{
  "model": "text-conditioned image diffusion model",
  "dataset": "rendered scenes of coloured solids on a plain floor",
  "train_examples": 195000,
  "image_size": 48,
  "horizontal_flip": false,
  "conditioning": "text",
  "arch": "dit",
  "objective": "epsilon",
  "cond_dim": 128,
  "tokenizer": "word",
  "vocab_size": 63,
  "text_encoder_width": 192,
  "text_encoder_layers": 6,
  "text_encoder_norm": "layernorm",
  "text_encoder_norm_position": "pre",
  "text_encoder_activation": "gelu",
  "text_encoder_mlp_ratio": 4,
  "text_encoder_head_dim": 32,
  "text_encoder_fused_qkv": false,
  "text_encoder_bias": "all",
  "text_encoder_qk_norm": false,
  "text_encoder_parallel_block": false,
  "text_encoder_inner_norm": false,
  "text_encoder_drop_path": 0.15,
  "text_encoder_positions": "rope",
  "cond_dropout": 0.1,
  "norm": "rmsnorm",
  "activation": "gelu",
  "mlp_ratio": 3,
  "head_dim": 16,
  "fused_qkv": true,
  "qk_norm": true,
  "inner_norm": false,
  "patch_size": [4, 4],
  "layers": 12,
  "width": 160,
  "positions": "learned",
  "residual_init": "none",
  "optimizer": "adamw",
  "lr": 0.0018,
  "beta1": 0.9,
  "beta2": 0.999,
  "eps": 1e-08,
  "grad_clip": 5.0,
  "steps": 3900,
  "batch_size": 64,
  "epochs": 1.3,
  "lr_schedule": "step",
  "warmup_steps": 110,
  "weight_decay": 0.2
}
Rows from block 8 of the denoiser of a small text-conditioned image diffusion model, named by matrix and row number. Rows with one number belong to one neuron. Each number is 500 + 50 x the weight over its row's rms, rounded and kept within 0 to 999. All counts start at 0. Numbers have three digits each.
After each neuron's rows are labels from the 100 images, of 14976 (inputs lightly noised), where the neuron reaches its highest value: "responds to" is what is common among them; "lies over" is the class under the peak. Only what is clearly more common there than usual is listed. The data: rendered scenes of coloured solids on a plain floor. In brackets: how many of the 100, against the usual share in percent.
# fc1: MLP up (model.blocks.8.mlp.fc1.weight, 480x160), inputs 80-159
# fc2: MLP down (model.blocks.8.mlp.fc2.weight, 160x480, transposed), outputs 80-159

fc1.186:493497480448451583459502482483355490521447474511536435513510538488517500579504476477489518514523479559575498424417502474537472452484459453459485624524458545643551412468458511459469494593452543508567534429413458535492554430513508507496451552
fc2.186:452497458498508526564509502525593455522550567502536533501412444551511521391423524472540483469517468561467462555469546500553564614555463570607425489552500519634416438497502521508462540481413564506465521455581585450593497524612474485563480429
responds to: count: five (44 vs 20.3); spring (42 vs 11.8)
lies over: spring (31 vs 0.5)

fc1.51:512510538453435593531542539423473507544460517534536453543571505499572467401522475461492504495537498559478460405517600439494547582556432586480482430638473521554519479529485471492468643525489530401556572510523490481478519531557511488504554454
fc2.51:488530485499510446645559583615520458569582492481488527481496544539469501550398493491525415545474458546549530502499560503467512487529435528556457463440446472493260440544376482507441474497498519427494458545493456524537576427536494512521464545
responds to: dome (32 vs 11.6)
lies over: dome (25 vs 0.6)

fc1.251:570493465437457483439568476525483505546449430530520484453582441499520559591482538493496512536486498460417520536468440470503544511443446526481440513527432484589616560570471485560576567434598558442480492571446500489575500497513450478534491487
fc2.251:531416501504559487511474535511505412403547544430489534599467519466489611374465483522591481465502422561527486485494448470473493527575523523558543486568462506632500474582463496518483445537620563459534501548586406557497486384520470544497526620
responds to: spring (43 vs 11.8)
lies over: spring (32 vs 0.5)

fc1.159:511494519488467517481486577482571553517408504441460493522523405447497508404480467506527527505502458444544436379533491441505452525508498488586492468612456538483591551516503434485523507511495547455563487493643488489486532476443553495523574394
fc2.159:507495540486467414537539559522409450504476458439475496482508560457532520517473541472489545496491578467497518475524526536588477488523416463426498403442525450339453480522447367521603531516544545481522504529407425535531486489418516547471440548
responds to: teal object (45 vs 22.1); spring (43 vs 11.8); count: five (42 vs 20.3)
lies over: spring (25 vs 0.5)

fc1.88:486475491579456564535483437507547536515509471476449404440523516508526404492540449479552510440413523541565544470390555516462513545545461475521404482415532530468596504558441520470512479435568480556583461464514406526531425495568558458551567409
fc2.88:439377524452498491446512526464474488491456496509446452540488562564431447520460445487405528380586445453439420507502421480514495444544586433479504481471480473417594521522417460594494494518489428527484522489454424404416470531522526554519464535
responds to: yellow object (62 vs 22.4); spring (34 vs 11.8); tube (31 vs 12.1)
lies over: spring (26 vs 0.5)

fc1.21:470510577447533569479476503471467480531422476523483426471482520490530468411497511484489525495469534475444478480565499413484385504477521559526455558561513525497591591501549396525485525415451589430520484446543426489524555475459420556548399500
fc2.21:510467537396433512554544443501557523477447488489470499552514428589489473482510485512508493482513468489571518495572490559469348529509550474404528467574494495432487498502556467476440474502543509437513435455516573548467521462465456470519618555
responds to: white object (45 vs 22.4); spring (37 vs 11.8)
lies over: spring (27 vs 0.5)

fc1.110:508552554526460465416478510466567432492457476545496473441446452390561504386450470490452530487488455467548489488447521465494576584493522523566505595632531512493551533511445432527668510507501503490505520553497549468512539476466552526520634517
fc2.110:542506553570482466468512531475469483463604418528555476521549505450501524588540505497545461467487626479447517463471475478471630438500525476473475513429544480430500507527479499502617531488517471528556453559508452494499514537464584501521341449
responds to: spring (69 vs 11.8); white object (51 vs 22.4); largest object: spring (32 vs 4.3)
lies over: spring (55 vs 0.5)

fc1.105:491551553472503537428514565502445572510455581436484522552503532578453462550481526527622451534542496511542516432557463422529485546475509505476447467360528521442589458522428497519574554470475515499451515508541392493564514451564552468510562566
fc2.105:471570504468494487532477468521535501466527463458499552441504513507476461490559507502426444452522480483445530451478504557537536476527431518567395492465456541462566380511406517552509402536502446559435437595415493475449562456519518529429474443
responds to: yellow object (79 vs 22.4); spring (47 vs 11.8)
lies over: spring (27 vs 0.5)

fc1.239:483563514446583516548493512535503398532499467506542486478451472535522467394458574523501545442609493508490522480562467499433453425551497512435391476508509501520641584464524520582540543403593613381459510536521472534509436466494460558563551537
fc2.239:451453530428424483577543507536452497492596502491497424520582524544536459546446489579568497510391479491510510498567471531603507586471562479507584595480492477533555467441467556412519422529527544400462553528472556488530557522471500540464487397
responds to: white object (60 vs 22.4); spring (45 vs 11.8)
lies over: spring (32 vs 0.5)

fc1.165:538547517520505504493570456480495559421500429467540504479467544483510526556474539585550491458557455438476509482450441564442496595580511451551426515451547497411533443513435518530392473595529518528517494400480433516531461508477496531525474466
fc2.165:566587484540502464540517518486470447512614536579541589536497493484457565475596445553528448540511545505488535516464542457484567538436491505524500508478553478471498580468484600538367527533520527566480488434550554477601553517471538494421512586
responds to: red object (67 vs 22.8); orange object (48 vs 22.1); spring (38 vs 11.8)
lies over: spring (26 vs 0.5)

fc1.26:508513495557485543535478441462493493507450498554551381617530478536539458489477531435534415535509472495593441455536521417479426534451486515452470512532490490502492473438373459483493572558580501477544539492469474557464609384559555588458502602
fc2.26:548480542533423506573565519534563465629625492506542411478508554521571532513433516471440458526507477431495521673459500450487484516582452533532510443483461463508327468535413507473473534560489574442469495450492496524531515499538458466583395437
responds to: sphere (38 vs 11.6); dome (34 vs 11.6); bowl (32 vs 11.8)
lies over: sphere (26 vs 0.6)

fc1.445:463399525565536373545531451490456396428488472516582434569484533593442507564486558443473444460452569435544453554499458540494571537554484500464451551520523497448504495389515447469571533489553520519559586516517517447523434430520479517489487584
fc2.445:517453508485467486544513498456426390489499543490564544488491511556482471529547509474466614518487519551643428598517540434561452500537466506490501465492553476515438609458485582446447565487514478512536519569463471480514519481464551453463416470
responds to: dome (29 vs 11.6)
lies over: dome (25 vs 0.6)